A small class-conditioned image flow-matching model, trained from scratch: muon at rate 0.034.
Rows from block 9, named by matrix and row number. Rows with one number belong to one attention dimension. Each number is 500 + 40 x the weight over its row's rms, rounded and kept within 0 to 999. All counts start at 0. Numbers have three digits each. After the name is the row's rms in percent of the matrix's.
# v: attention value (model.enc.2.3.attn.v.weight, 96x96), inputs 0-95
# proj: attention output (model.enc.2.3.attn.proj.weight, 96x96, transposed), outputs 0-95
v.14 103:492470512509491452591550519502509510514459487501565533560544502563449506462526406569525476523448514516482553532429509502494506465479406447483528523465499533555432502438493538450386491506498483531422494512545472557521477519501482483433545550527451501536477493567453512470465488531542544491
proj.14 092:519488473452553494552502495484520490531518458421490480536522529477536496522461525518468411460468506552552518578478519481475553498517493497497458526497434524544486559468527470542482485461507525555560516536563512499408457528494530535530511463587521475508588506589446542425441463540517488410
v.15 115:422520517423427484588473508525472431494517555479497484477531556538539522482503512534506465532563523496499457478507490498468455461409540526519541546488439569494465470529515461532524413508467440486444505553525440516458467487465565526508497542559492484489587433548504516564502567532465495509
proj.15 114:504480501503481547530456427478515587484500485502493508505508461433478512487461476476465587490401520508503573503453504471566484492487424530466489548515452468502472465510445583563472483569556517507528470466498438442448492495483515524515525442497535536521519523607435513499405480477536554478
v.16 107:506506518465497451512464524515443526472550524522495473539519497523528543548488450536484433492470553552485561529490430564541494428487455503476508485466456575564427523465488459521419530555446511495516531524533505508497492497481496573489537440521483517520600473580440526429435424529490455458
proj.16 108:530454509493482490598437501466550494515520507515551536526489474508513436500495489521520421514445473490541522441500531532553484485533470501566556541475490438528362475470517515511491442454477487539506501503501480502472507530450492489528601457507504540534493501569525561399406524503520491434
v.17 111:466583442505547481508491484489517439406522508491512478488501495500463488521481462468466539445531458490480528488543507459552487523556536490519536497527575433499552467496547510502555479536478459479566476466492530533514476507544508400453482511536500550490538513357544403575485544532473502549
proj.17 119:483497521608491485410551498525491496526447552501492472462533499508559537553525497434450600540484524494492458467438487466491459471488511464455515458537486396433523548482446523475561507476594536471449445497472507480552512445485523515507496515463509402484465475496517535527572524518477497478
v.18 092:508492447446533516471476492540545492506498481513480541419471537586469509518505551459480534459581486469559425466538532471430498585473488446425503547503546557505464536459517452535492510515442553456528459503532448504582514525469514499447476500523528466521470492482511428556598548485444508481
proj.18 094:434472549526468495440569463453469451504458527488488511528557480435524531573485483554509567521437464469404501542563479516534543464529556537490441480520491526431512492499502564507466501529501547486456528510483448623497468482562549578553489484516458453510429493460513474496480507530513507470
v.19 084:503419544516495528463517507484544492564515512485509477499445516541499508423485521569494430523458567584456489462536514468482562494520555533514500498494483449477474461511505505491468473386450515455498526488511545476468483493512502470483434577531438418511526439552560571517535491533569418527
proj.19 093:511554479455446569466548532533500488403515539512554481476506542439451538471538529471499516476566469469563494583494494498433513547488474493515435470592536507512483461480513475522464492554517461468461425523504493494481488550505467549555504478436460498459481577466457420475440548452482564482
v.20 093:544512487571511550453434475530549536549479472535475543417488476490462469522508540464487436486558452497435488480530580501515489594515447543557483497497550434507449538407497479482549518464543569480453475507461560485514509509534544480507504462516524512529538494369486460513480499476474489456
proj.20 095:467519522509489472511568523514539431490482463507448513559498541526537535549490487470498537461507499480545466498492445536548507469517531434545430405496479556408509508491496502496553568513442428497459511555541565520628486458522490518462475515525484492484441545463595489448521541459511523528
v.21 122:473469513550495536442471528508501509519472529459414474474491463513459482551492472465452588468572407509499448527572455494576439535505526450486527482550527466515546498534523525472562489480494492460596451453516506513499544469546551504481453566439537526523438536453485511564527527463450472547
proj.21 110:513460445582488532441528487495533541470501486503525513476515486494478472573543518468513573479447547467418523484539507490475491463485509492465499505495574494448543545485561547504503491478581484403521464461545518541557445525510526476482476511469479469461445540409556526617592487486482519527
v.22 111:470546513511447518523516507518489478506466547551518486553543518462474565446526454566489509483456523526578449468448520511549457366439483524560478499501412573537521487494512539494513510455516458530484511548486412545437520490464475484493514485449499523481479418596485527524500494449529560497
proj.22 116:519500496499525513594457500503513531466518465453540507465458481466487454408519548551500473486432500521443566523442445506516521506494478499518539504423476517524507526564509518465459462563545500502550524449527460450391477493450512531515452504519481548524585526602433505576472476485516562501
v.23 088:479503571511535455531431473498487518487446527453514510487525446497515438489543505465525466567436539496562485528486528475470521465568540491486519544533531471474412410449554548475488504559470509492477456511462580509540511506499447533539524515490484549510399499430444465460514434555562530560
proj.23 094:532477455499496496464503502532555535558474563505388480517460533534504596581469461514435450521465517478517484531466448520452455561492506527461480480496531538549518634459491469524469516503474492533440526478478532489455494512465463471469484516537434475531588509500546515458442562484469520447
v.24 105:425460518589485595373483485503479579501486524567529496512498561519517470492527490443490450498464518525453514484414547495447443517536455479424507465442468531535495490497491527505504567533560547546468521461532469503551440553495547532511490477514544498507466535500490469487463495540452432524
proj.24 097:548499491497528440573509519532525462499511462444473473542536479482501483555522434583548549464474470440565455507597505520521502526499522422541495515519506515476490486464526465429532487483459554468548477571547509501474511458445540504518445488450499535600463502418535460547403477519530499489
v.25 094:535527469421513458601536474492522454452516528513465592552557480512465560503509464477477534516441498472570528512472537452455478527456505529526526534492528490468525574551428489509445554465509507557505558424477488498551517475464453503442512474507515456522481480529442431594515491554451524471
proj.25 092:542481518567488475425501572425488508533527421513525449550515474493527478489560525464470449432512534555393516546526450514497515480560508566500494544538440475514513491532516512491551477518515562445501505539478410494464541551567590476528536566527493518509529473518482519466558485449527541480
v.26 113:522461453427457520460533535493499485516515504439535540505569477524488459527489553452488569557555469437478512565535533518507528541590466478490498451514533454496346484468509507467475515458408582503520510518486564439536505496531497438479491502479488506555481569478506492503486456560493506486
proj.26 123:473498498507511502456531478503555480475522577511529464495553572535443542625538513497467414520468468520441504493527480526432508482511503470510472486545481504510494518526563422556501511536450494495475475450494538511602462489510532523537487522456554489469508471433571554421411535495448468530
v.27 088:501501389526515539548572532480503512541491455469534507463476464456485488480498542473500608530495452456501467546573512495433528509496518460519437538460464502509577581513483518548468533441414513473593500463496507443524508462514473436489513494509541427476471471441505501545561536528548524501
proj.27 096:446509506499513468329502512502494472481580537522490495488475489511519518512526514542483498529545489511428417454505471433495571502479477501507515490501505543556529364519519512531502472536524561527438541509517465510410499499550502506477462532464497515483431529454422500547534484496515485553
v.28 129:470474495476525500471523469498496497477476487508564494542591517459519464571505481485520436548513455488571535528508518490549520544537419515464520508556456490507386515466532469507478516515469469588515461545489515470519539485574497509478540487502526509539470495530470484362369506520483462458
proj.28 129:482513463469518480594504493524479513470495556465443497501519506606534460552493504532525404512507528552429496475501533510531499480541497450470556538450509515478422468439511432545484511479365482465504494509517528515590493491488459487494546494513531475480542459496503500407421424492499494488
v.29 098:471497555524512493575481523471483506523476533498445524484500526479518494515411503482521534514511466469410503566555539531452470466459514480479462467429475461503543572524479455445534507451535545460479505502534532527606525502497484472460437580520504427476550508449495489574632476477497466504
proj.29 097:522479462474529455386498509489508466432504388460459536509453440395511550518574529593544556483478510520486483508515469500474509503511458507509495525561469516472501444520546539532459470485499531549540471501524549464484509558482550473480512528423512543501413481503501553535571555537488507520
v.30 106:475531495540489484493524501526516494467474499511496561498539451443534490490453447532498487486411517477581597502495454522584461521428449504525494490580528481458439533485499511474495489541537496543472561477470474517491567511494529563517536444451530504486481528486537607398414508434485532470
proj.30 106:479533504429493526603548534519466506567469501542516514496491574582452469451494508456509426506503478566490513566521497490535465503574558472458446459414527496488437522486547513515532510471467438425549547500500499473549508540528466436499532520546506519526572477553493488511572514565521466478
v.31 101:519484515496539462522458510451460515454567536497483498509519457571455488522411461544579472520502509516496460522516438531461518443495552433495526472453463556511425480443530477492429443534452513538536492537502560501619548540514483572461454542462495455491532527503532526481555428512512457531
proj.31 103:507468495409448496490507524501541441524513441491510489487466504449514540551506524475500467506479506563498532529552524476509485558510516523464473557530538423467412504476502499558418525437505518500413524429521481535473525518476520471507600480472481503484484515510498543424427603511431451423
v.32 118:530524555496503479477410499543427525496518500517473531466498474543506489451521574436495531514520504431478521453510511541435476586518507435523498530527494488534599508495554493458485508492530458511513472466454479459535512527520569487458425522489517510499484550427450386574562444469513539555
proj.32 104:501500440565500475378610488569588500448479454542500451514513516463546514523488426457530569483543464489505502519530483570513519450485501540472496502517482482490493449488518554514569563410510505472478509485506527481539529491561509494509439515516488507499385463486526512551515495500465479568
v.33 098:532566525444507491507521455518540559481497475452520565544553472518545490420415497494500529487425449481525565535497421514460493475529459468507427500498543427473486506499498520484452524469595495530426523493473556504521401502472492513594500478531502490545414512530518514472517504538545560498
proj.33 093:496443509568529498429496535483411517521531478503488424463509575520563491500508543475543453453487523482457453456542478464448447501587564490498433526561462479505498482532523467522527507495385529511484458465453454513504571480502548508501543467467480488539556554484567494506489497454429507429
v.34 112:506504531441483442517489584508458528558482462527462585462457536498449520504543490424461539559541497504539507555570499460532546453593577501518482508458441502449547451462556510499456501514542491447532476520458492450529503537474448498524565552495421433502483456531511440511493501531453492527
proj.34 111:539489490556552557458520433511556549479522463540501463425545498505473491484493472582555490497454419549455518484482492540487451471482482536548523514482526525497481529544494476558504530519491533564399557421506568461504538480509460478452464471506530491466538523430572515552443428542564527496
v.35 114:481499515536484475442403504513608499558476470470493530478475542511496552464538490494493520417508539489453583508476487468510473422487444505514494551571460455489492501453569489471495479470578468445503470554467539544450504524467487535464494430506556458496515503546519553589455511489475576550
proj.35 114:460549499508524522542455475479491510478500494462487458471479437523541488432558500582483558537487444544494460444499428511500508472538445492471491535481484486448528458567483509493556468502445514520492571489462506492504539464510455447538477599511449462478465424455503501590599426525455559534
v.36 097:465503499491564483399446530488523416487408465503487492512504492477506532478535490464494538512563512472558397500490547486490521512493543530538546470511447487470554423505566514459599484535523518494498501525451470441534502552562508482480460595501499431476475490495486465567560525479473508572
proj.36 098:515494498564482552494536478554453570492487536501518575536443485479530490487474515454560562533509515527499529463511536498464522492468444576494477499510553485602531537522488537502491538457533521442523514451566461541493538504492457508474486513535451499444487570397424490609561485512436528536
v.37 096:476457525491511501537537469523466539442503517533496528484537517506479525496517526433518485510493504538561586481478551518530461492460490533419548508459546472488511514514459468493503512485455527522389484467512499401562559514434513505552547514579492540519432392562584476418462478480488492484
proj.37 107:549461512439473478487456487626469456485548536548535417471508502508465455556490549466510455491481547425545459480519465542492529472490504461557484448560497557499417486520533469561472488492491537473578427530442533533523479513509478547513545546506502481496595451465481514481464469544531537474
v.38 106:498570419496441452562491479444451502514440506497480495467484485564568491531497501583488460546462564524490472514488492442544546505523451477493569561508374515528500564474500474515557572469484445534463473461495480539568517515474487442529529521478534580470484474507521484472432501515505554476
proj.38 104:491500569446503557492497507470564452463530427520528505495469469510547454567439460428534519526478442478526522463457549485445557573477547475519512469504517551498455545473466494524419483443482504522509590518484512478412486468499466547493508427593474467555536496463487492439533490512452472446
v.39 102:518487527599612456468522514509529531438473485486494538492537555459519448456538460448470378493541529490428566590525547519499486538499509510545500548479488531537461492487531496449531491461443520475516472475495537467488480503409539520457479449506465479479533538540512526481489465431565445513
proj.39 098:514499515520490537538467536457565525558454519499444491574492505484469566496501505523475478471443501455546500504465470599519465431512473553431489487470593475483401510486493445458514457542465510489551538538486464551507523524532443455458480540506463535491471468487539510451445476621544549526
v.40 103:506560494473477486419495479511497477507464520483453507537508524465464491540509515417522390518538507550463554506556506499531536563541498485425566499513486451516555508446484461540520556481446549496502442484581482416482526503522539548511458475464484510484498474571540598421431468545523499485
proj.40 098:485539560497498416532604509552479525531561516536462509550517600558442463523496512552539497535510485453557446495471504546516513465472518460539512491450529527506460512452482460453446499475441543523475499518490552599507524548560443550464434544497556532526506499444469523451537518513519480443
v.41 105:450497512522519494503484457514522504534487470459523467494518516452540540485508500529534614442459497528475478458446501462474380444446499466486555479561501507529484534552490362435457504538551519466439522443536502482506569467487532521528480518488518486546484553556532573526524522561449489511
proj.41 105:520524456479455502482481509513492448458487538491497522513429498479520486506516500550486437537500456501482476488476541545488440510530467471486455501570448500482567469480521542576527454456478496454581419545435445503491418502516485462510392560532542497525502518564469445574525484437437591496
v.42 097:547538485480531448524517468433497496439511501492518464515501550530521549487507473520489476566499495522503502418515484461572479522473509398482514541470482522562489509474479530516417575540391445527506490462530443537472506446532483508476490574513475533459612534540552569540485464421501507494
proj.42 105:508552542451517490504534516453496454493497478488497474500473526397480453490526496466507546482441480466511472541513556513580467452492469516488563531549523548511455455445458498548511395498548478532479507525517489491451471510458547534489520368533582541516477479572428526428539502459481460466
v.43 121:436546513505518501490516504557523457508498517525508500509447539472511570516524497530491489438519495545503406419425501489497466403436531532570496489544405555482589474611451497485501526506544451486496567504526447514474472482464480486526489502495467487498460456518534519597550548512485480536
proj.43 118:499464446492483516514441510499475561505471455498482515515422451441534468401485516456510536550502507494420536521516519500441505490469484514467499469496548490521590527544484517458484525475613466479510490506507486476394510525497487479494420509537502519535531546616451506603530484500470562497
v.44 086:490499530513462525481487509503505448560549493558564442512516550511448538480575470493512526434499525539561451467542482488446441443476466548477447527572453508529538549502497537442475510509547493488469505501463416438461480507523484451554524503499498483470514363534509551598515534508440526514
proj.44 096:508427488554518524550480513585496494411529515517489488456489458444533488440537530544474574482496456548427473510505550511469542460485507459527529487421501473464554469513472512592467510493551516480500515496419468487457454493498498501503543549561501410451550501542498573569569495499532563513
v.45 108:508447548484505445559505518423503510489454482498528492550513481483499433562480538517503400508488477501496558519484502563518512507541487521439546494487468553491428506426530452509535487524485444511571448517574522417477579533532537501526503513536467517522484507494516501411429463565532402545
proj.45 103:507534470422564461562545448491530489521475551557448515548473491550503500569473486514485448521523523460540498489523583456490465549452513469494453534531519515503396434518439446503470529493402553502541541465481551528530437520484477535499514461521555451492528461493507437410488493469556470488
v.46 096:537489500409478476541519511492510579479483491477472576560524502528502408504464471506493499516494552515524539478525474503490488445553540459485533530451449604569535544458435444528441457484512563485503516488471512544472509532456475558534582420494510527496479484468521519408459461464576501476
proj.46 097:454489472531572465529502481450517488458528511442505472484471558490487567577483457549565422558500512479521495469497448492428505531490501504510504456498485475462413470484577490571535458559437474571521553504512478491500474469566484513497498473503549526495593505556516561433422456549487449505
v.47 094:464477450530525538483597464507392561452485515476457465495419550460513508432518508471477510475520509515461546486436546441546487490476543587539482505491531502432511558507464572519510481513489525477520569441495468525547480463455566517456477505490485506521547538537528410478573516478560477496
proj.47 087:526545575458522517438419502502558503586475467470430537492537506514427588458517492456533452496422545446499481554526441478477496525552455531533507510505506495495538604428509479485481480531619504491523521505506498525420482470546481495471466534515515542521446531493536514510428522509497505479
v.48 102:572475507500515498546528482465524479479513523515483490467500574504567503498486477526462460533512496483555557555444508469559461482473534489464556507468525492575440518478491450503435507511398453500495523472502566483511481458466484513454490550556570480489653484503562446507530427467450463545
proj.48 107:546522481388530529541488485499499510437493465468551492521512446456472527517450568514448475510501523468507485536533513492593413502473454516522536528545479509501394459498462504488511442521532438502488481522477478440472484540497489517502588456463480588469434466542496475412434461480444526494
v.49 091:470563499465460427479454513557521495523441517479443447559511507529464542538513443480574562468450486479513550493509559460539533484428455407494513529532472531509527459463478492477535460510520524502456494489517520458516548496554545551527549471417496482477447580504546604478439479520537544474
proj.49 095:441450518513464509478477474469456511427557451573514522506421511559502462486497485537503474479473473564530460499443535537485495492525527580506493518552527513563535505503486523577536471520450473507531494576609528567513508497584485464538432553544517532510553454499433540499578473514473456515
v.50 088:467454525477561511545466484472464493497478580488445546544489526451445477514498557531485480493491479423497511533512468490496580473463517467477451518448528452453460533596494544479470535556518415518497471490523561569531521465519558459451443539465498530485594566486431503585457500513503463503
proj.50 086:488565547460440517434521493487464510605423460479529478498531481535495455510449482460485529409526413529515496570459494479503424578479476544526485517563478438566515497515484530451461516513447558485505508522541473517432519490496457490522520496505508471513419565569518493460507527460537457557
v.51 091:468527536453432455542562485540513476495436552531504503480471484468457511559524411539496513461508425535569494584461557535531449428412471548510428502455435531483505458511508468491477500529434497517529538532445518514461511493454497506504576506480579482535596493536497544484530489481494500524
proj.51 099:506452450445445523589412510533467465429491478431510515493440473490446489433488501526509455528476545549468470547458416493518487512529526586539538535519496518572458534496491555504524469473498462494489420477510535451428488521530464524599535526513507534476513498556470472428481494520528432514
v.52 074:537481514566451449530517558472487550519546478536467490456491465526561468498547536443370469588580441485453477513465548586481462530525501491540564495544510448458503467456556501469447512565451485497535503440523499541457516486448506500507498478442437492482540540546516500490502540512537504543
proj.52 080:486540492472460485472546533498583477525472499477442490466516524467450513483495437543560487536471480534495444533516420514550461501565464446448535546432522493442437532477528513445496464445509514480456444512459522472545518493504511518492411386509533453572460444439500473496476479524589475482
v.53 120:519478453515536520508493484465498458505517516470487534500583447512538476510442537474496541539512504466437499560522536532483485539528490553489558494535574530495425429477569442547499550495492535505514472501494559512484508517517520484467529428476502464512431575439482510347472441556486418480
proj.53 122:450512505480427493478540500504493529499498509464494567508555511565500560596513449568476375490549537504518536454456533512508496523533546445468492502503528497496455545461513497503477481493364512472519491507523528507620532453427479454513487491465458523512492504465500444430463533545498492461
v.54 097:457458578475491528545472512436493489525463529478459515514554513501494478588500450558519416540493501511465507543540523591500476497569520461490482460470457588510441476515570496531540500529418518499494475560463514481517520544520508539463506485525539516490570458446431412466472523469546439436
proj.54 097:533477469544515455627507463496514498505459479494523541489482514553514463566496474565461500489513500519594561506462463479503540530407435551488520520524495528490393500484461476519433517462456526531536511497574514439519468532458524500489551518469435521513501512515556470409411504491528488540
v.55 097:458454566524483510453462506488499545519468454521496476480495515519457449480525568523483511389457495472496525408516480551430538530488492469520502564549473490515535558526468492478573425490570530450582474493490524543455584538490572488492480516465550485405499486524518534544435546478483520472
proj.55 100:446515463512494470495469455484477435550468498541563480493449495541512559471497472536503565489503476488505460487551447416495495556507525506500468503419467494426539499542476570491518482477493483469550594492479482534503478491513488447457453555547450440578448452484524563569608545485526506555
v.56 096:468519522443500551454455481522451498514516528557427577519554503427485537481526520527508540455500531414484536429504479485497537460498523482488499501569529451483590501552485438526481541480522520450507444443535450462490550457577472496513495461460455583502471484484521507564560507474478608495
proj.56 087:481473495578448464415515523440512534531552488453569479434496502522497482471505528462533519452547433507473466429513478473507482493408453474538521506470521453561597450492526486440517499470561520559481417546468492471522489512515492525496417549520520444500521478533461459574528507575481532515
v.57 087:493460566501464568548523553469511487537532456556473431502555499508549416515455551437524514525514467435532435556547531503455564547505529446519475575519480495553448519525490544465502488574480502509482429481452498509549505482464517427537474511464488486451450508417516463489486496494590450483
proj.57 080:470482492534503485445506522483519456545470495577490545470540466514493518587445465521535511449471464528482575541449563503513478562457491540435429453443542480448456489519516513495526477478482522445517505547526523568559567504523514487437497435537484435523508534428530553428520549491489467595
v.58 114:476460552532485618399522513499515525510514482474505508514451484465473472466482457452480571433600468426510506481531515479497537565535462497521518492543504468509581457539550497504523469505569460479497509486476504531512500487555519489485456563463507500427425520460478440605507539494464555481
proj.58 115:466543501569523488443546540513485476474426450513512522529465508499489564505504514461477558477500491537477521501507466445473507486524499476457486516461490491473611548534469541412580547486576512453485492453584515567557548471499456497521479530466452465515472507415494486607568486488468519557
v.59 085:522556508516539607453553514467505527501482488473468489425440378461553452449512428520510526453501471494518484587492514478526532574533458523454452515518528478511522450536509497525520434430539485454501517501476522505531467458518528511525482567525547455497435515548438446499587506510469537491
proj.59 084:545496404589499581502424549455466487543457478524435500520499505500486557503537549470506477407503545511482529462580460458457480481498553522475506538471484515520539499487477562423537515481493437499461434489593513486506481461444512537534530546489453546504506557432568463526489473472474492517
v.60 085:602513445486526489521532554484530539433468468496517562488460539506484512458497491479503537566499455470513473558517511400460578606523451496492432485406523433522449485528477508459548506514486575513451459474491515484479480492580447441531544527489530494472481531549442525510535452519513513495
proj.60 084:499471524532535537467498549436440467568554561496493409491559552467546547490482495496485468410485514550459542440495554550534509497511516529469481543517519482595536500509493468530559430525503517551431459580495504546491461474474520570499548444497525515457526520449508455528444524512500430549
v.61 089:511460476466500454519539500521541456474545567445510507504452507517544506497475432531463547521531573526567499451485483535528460500469512583526546518521515544500520468441566457527465538455452524524490519460459498480520493549449504494504539482556421466496568430494521400444531551405504552431
proj.61 078:469470498463527536497528483500523491450506514459570477456479507497491479445575586551527492528506505536536496516451448488477491462509466469507552382526412509484433576392445465497492434493580475516534483489531517451545521543470457529530533493491484531503477475511504556490459436582512472441
v.62 075:428505480503484531481500496531538463549553473580470474496488561495406514463530568506465555460474560493468555496511483487539579459426468540517528465548542436461457517585517554487526476455551549449503486493530546510441495523455513479484565478465499466442552441477543496507517552526446494434
proj.62 082:505497529473510510495503478470424511557565514492568458426523458588499529410537502505477515450530481445492536539482446472536448554484459519546487462424520517485556589517521508482421491515555514528502477556487478463519531465465504461482490556518454553479449484499523538565565563560545565475
v.63 088:460562528542486483577537535538469535494482538522458519528508500476502500461484482515412475529492448476551519423480446448432516441449485511524477463446491605474558473551430539522512481450510442477517588516504496570432493519464474512544581465513528521463570484514482548552454461520519503493
proj.63 083:526413436412488511536526527466491516486462463555553528498413483484449503454478493539544496513487547484455454524466436498474528498506587549477470470445464528540458478526517527498512477474497481573444545517491471503420524446550462464507525512477473529556580470615460555509430522495499485480
v.64 102:429551481565469476514582485479502547523537505432470462460472533498450500441529533467483591453525518475509578572472513461489450447425520540447477559520514473475634456492445530476448489512539569501520500461490518490503526522512467507454528548492490518511502560461473499534498497528443556453
proj.64 108:509464554522437547463488545491510481553511460523479556455503422516516519488522453521505501460494515533492482460440462493549558573504470565564519438486474482469571522456482484465489519534560519446521503504487546457449457468589455465445431480434513479451463480423521562572573468505472540523
v.65 106:541504405437499502502511506492496468435509514489413556502491508532514462490451591498452469502557428500487467564517449520493515592491482450473512511528515511527429571495503529543536564503490530491565484523515568452508495495496545555461436488501456458517513535408460490554554418512458493539
proj.65 101:498503546512544560374562511435550490538500537515530458599560502511508519574532495525495491522509454502542500492559502504501465437531536495514473454519577514441498468463518470537459462507453479492413537464495544536514491537511499512529538483524522498455413542425551447412464484493527509532
v.66 092:510466421467488533520503461471504528484550508463540522397502412590513507561430504536486518581515531445471495532533500532541467507502512448447449415456501460465475509505551541523551463539475516560540432432512549510454512520545485516529458510546475488550566536494524490492528440488535465556
proj.66 094:505508533540464503419470489538441517493451488515521538556474471481500533520476412397424493531401493476473523549475504563501521438500469456475532528602575519432492494550516548462506511509492514475450536509512540589553559491525494472430527460475456451517468474513504517433504531483492492536
v.67 107:509513438520520552515486527475494533490479497530502448464543442599475516521588429564503583513520502451492489491516476465455457468478496542517498503469504399447601524476551485481535531502442474477488544466486501508499468508548476471472409461506553445511568514485468476603558553492496469516
proj.67 108:457488474559517461399490433461555500581469467474563505460453493385486501451499490426543535477460444520475507483500494502497531523492496484471511522499438501522547568537464517494463489559600511438517484554425471447528486448539562510491572531476485470479456508488520497541522501537439520464
v.68 114:551464488515469496478475483469563577548526449428487494542558509532519489593476508538492419514477453474483555583575510548466513515478489514494548517520540428504409500488490489489528454504435517528471497473450564461496589528464446546542492450435521517559501514517519477453490495478536416496
proj.68 119:522548483471549428490551508542490501465446550498507526540491457550469540513457527481532429474496515554477462405507507572557450456491513484522504520575472540497438517515502496472459546500423536462419491555531555573528454502510523505458538488487488480433524481458562533378452527496497505526
v.69 095:531532464425476425590446484547509497519440460479558535489543512474527492513486469526516560559442447508490475524564522508488525548531566459518536436525479498497394471513501387427506443544450537508469479554471501487487515520521468543545526513587476525566494460540461505489457482504509501507
proj.69 102:497468485498544510540486495522516484496467478481515529501430537501452493482471613494464402601553445506476544569471536514541477512495439510528594561497513553501537530513496518538494489490475453515465513493506430529564465507498558476481551426499505514498518503495509494404406574486456457455
v.70 091:505547600555530525480524477484517502533507511525508448480458522479549494498484496482476440499545547568470453541499530532542515445545459487527456513538523521583472539537448502583488461474402465461486535486448456574429547477469591483449547499448505524493481413525450505437467465484513499487
proj.70 093:551505511445481459541562519502510475443551452456552554501472472515454493497546510528472494454476463458557532527471462481546423501445557556443518507500505491501391445454546467460536493451491532546471441522543556482466508543484471567507527521582490544525534525517400538540542530512507564528
v.71 104:522563504503579384539520526504525536439483474507580502534527525526469488502429425521557497469475494475491537453437499543530503529428511528448514558526515461486407464483503427485507529459494539532520540512454531460494485514484478518491535528464533441543471572495522528437411512514519506413
proj.71 100:527447490457461520485527517507466539519488560528469503529499504518551497408492529516476373543506541457534426457533539516461545448518510509531550476517493552510434497506525489540440505560477483536453519536500428550470524513529528500519436469479474515531573466444544524420422490493442410478
v.72 101:518525572502445543543492489504563529496474583496512521549490571478546494456519452517505484507483537578410512475455475564545440464453452493514463449467532534571492540525434494496510428513458469483459470476474400515457523510484511502511555546483483513497548493561516529452430593529490474451
proj.72 096:545497514429493518592448542507474480528507462479523500467501483536502454419496539547438480493542497438543550527518454524461479494521521521551469543470454525501393538528502429528467514532505472499514511551477494455484449589502451512470493573523552569471478493574398538461512449494564499486
v.73 098:570498494494446416523548463491513518525448467548527441500496541562442489521464487583527546499554522513504514425491553482530451481463426513502482466471493489519571505500461487551496498519407461572427515477495484548447479501462475536511525433455534530507509571570463529537440568478555528518
proj.73 102:479440459491475478461452528475477489504474527494490488461479463457528493393576478446475447518386529517442458526503494534528489481581463566492525463501466524557408499493532495435443499531483502481489457494428446450487468491497497517510520519560468456484537549558460591517577508488492456532
v.74 102:455466523523507499470474540500511450458474466496507511402493420483428498428568577481464501506512466502482509504544484508565469553512469592509481488544503501527666547468470521489500460489607531463509504513468489583422503485520549513498509478507526503508484502438506513522498485535464476472
proj.74 098:480444470448546510553490493478474470514403512447468531560499504494486463497524469442510591540524590441520498458500538412498546524436578486433469468449527522475445524475558559459466519464549522462511450450526519484508471487536411490493481474485503461501499539454482559586551515498492511518
v.75 093:489541575576458482557512513454460533471476515470485478510507544529495497544483499528500607513506502478463502519488465494572509523538555557480497514510521430486539443518372610481554470525450471475471489466515485493427497463491522448513526513456457470509445481482482440545490441509508604531
proj.75 093:515482538555501574451482453462451549472461441475535495434483492518475518463479539499519410456502467482515429520446507478421498525495534500531524495538484496484518522554502479441546507459529575485520467478478488571421455518536504554517505480563453504568542519471431561614542519556451498516
v.76 109:550482438524447485501529503475504541508491498491476500515500447472425457509515534512491465467503428493525473578509468555543531579541499451403545518498592541535457509488475525478517543531504532529478500489566558495530593438533466525430497476455459471507482588463468503435519420557474468468
proj.76 093:496433498421528504407538505514564474481494530506508470548585537563530521587491496502528456467531513521495492516538505523464531508503506457553492495538547515465459524433484438491476482474444568427437531542500539565499433508489425527495485483492452494438478466390566490431489540505512507502
v.77 077:479537470462532514487529547481547478520435439413487455463506457458473457489522563578539460454449508488463540539497480520534582471537539439491536510554455491529427508504551456482574509532521478496492451499409547495504524504533481477524601535498534456523461533515512561510419465557499446500
proj.77 086:498467461487570499535552515525453547474516526451538570584424563502504499549509479482510499545541484470560465470485533504498398555430531583502500428541495506496490531477419504481473555500488501518489474458499555489515435441407442483498502462505458519480547479507563473465472512541476458431
v.78 088:521534511477491444505488555475499470512507475532559481451498467520551454464479472510460496518544543453487523604457565496490472530536566535466466495565574502547582483598445460483428564566433512478506568452472400490496473486484517480483526473521522539510486528437437465487492487535472526482
proj.78 091:410447576517483455497496491449487505499425497489446543452515461492492436563513526526450466507546444557531462498475478505524600526532492555501543511462456547466479505458498501577533488475556518487479434523488513443547497540516442501465491452452524516477505485395463580536461546469451547525
v.79 092:577485504475564468485556585497494441464503475488534497491479499511523472458500510457471550529521500459444561499482512439576489550469538459399457531505527503499552485560445526494541476535541496463497568424482474537411474464443567478545531497475500510495444527575510501527466540517435545564
proj.79 091:422508544552517585527444469465422467490498526514486439534473477461463459471514475451518471516519474434520441515492474495489574487503558518508529467543451562525515446493498577545517552539506422459548444497510509461501505513486458511471438467548497452449501506471534515584544423487545413539
v.80 097:461461464443543522456533509459523506512532475465528477490451563427511551528529459452469529513482517431488549461529517480461436462479550506511475522485476457545611563507475553566470487451575526485502505538531517511417510541526455494501467616520514514456583487470526472542553492463438493503
proj.80 100:520584504535457535499474504473495508476520526569494450510485478510556491441463468450530626492497546506502518443404475484502519546495562495515513457494468505558554550542458484441519531464579389459452541501476498506552517472517534495449488474479512502481392510492459522582505484513509544490
v.81 098:480489489487468473478487492512441562534455516502520571469527538576490533512515478536515466545483462531448573583508484572525481539515506516424517473461531492489426442560511458510421468495497482534468486477449590511544542528442497476531483469579552437490490591497523465424451519501519463449
proj.81 105:509511485494538481500506514512528556495434500522496499523484457564513538534451467518481378489509490508540484506504503508476468484548457505517465472568493512499433504487515520425550563528431530522451525562563459538507513533529569502472463378482500490542529432533495504410397501543532430528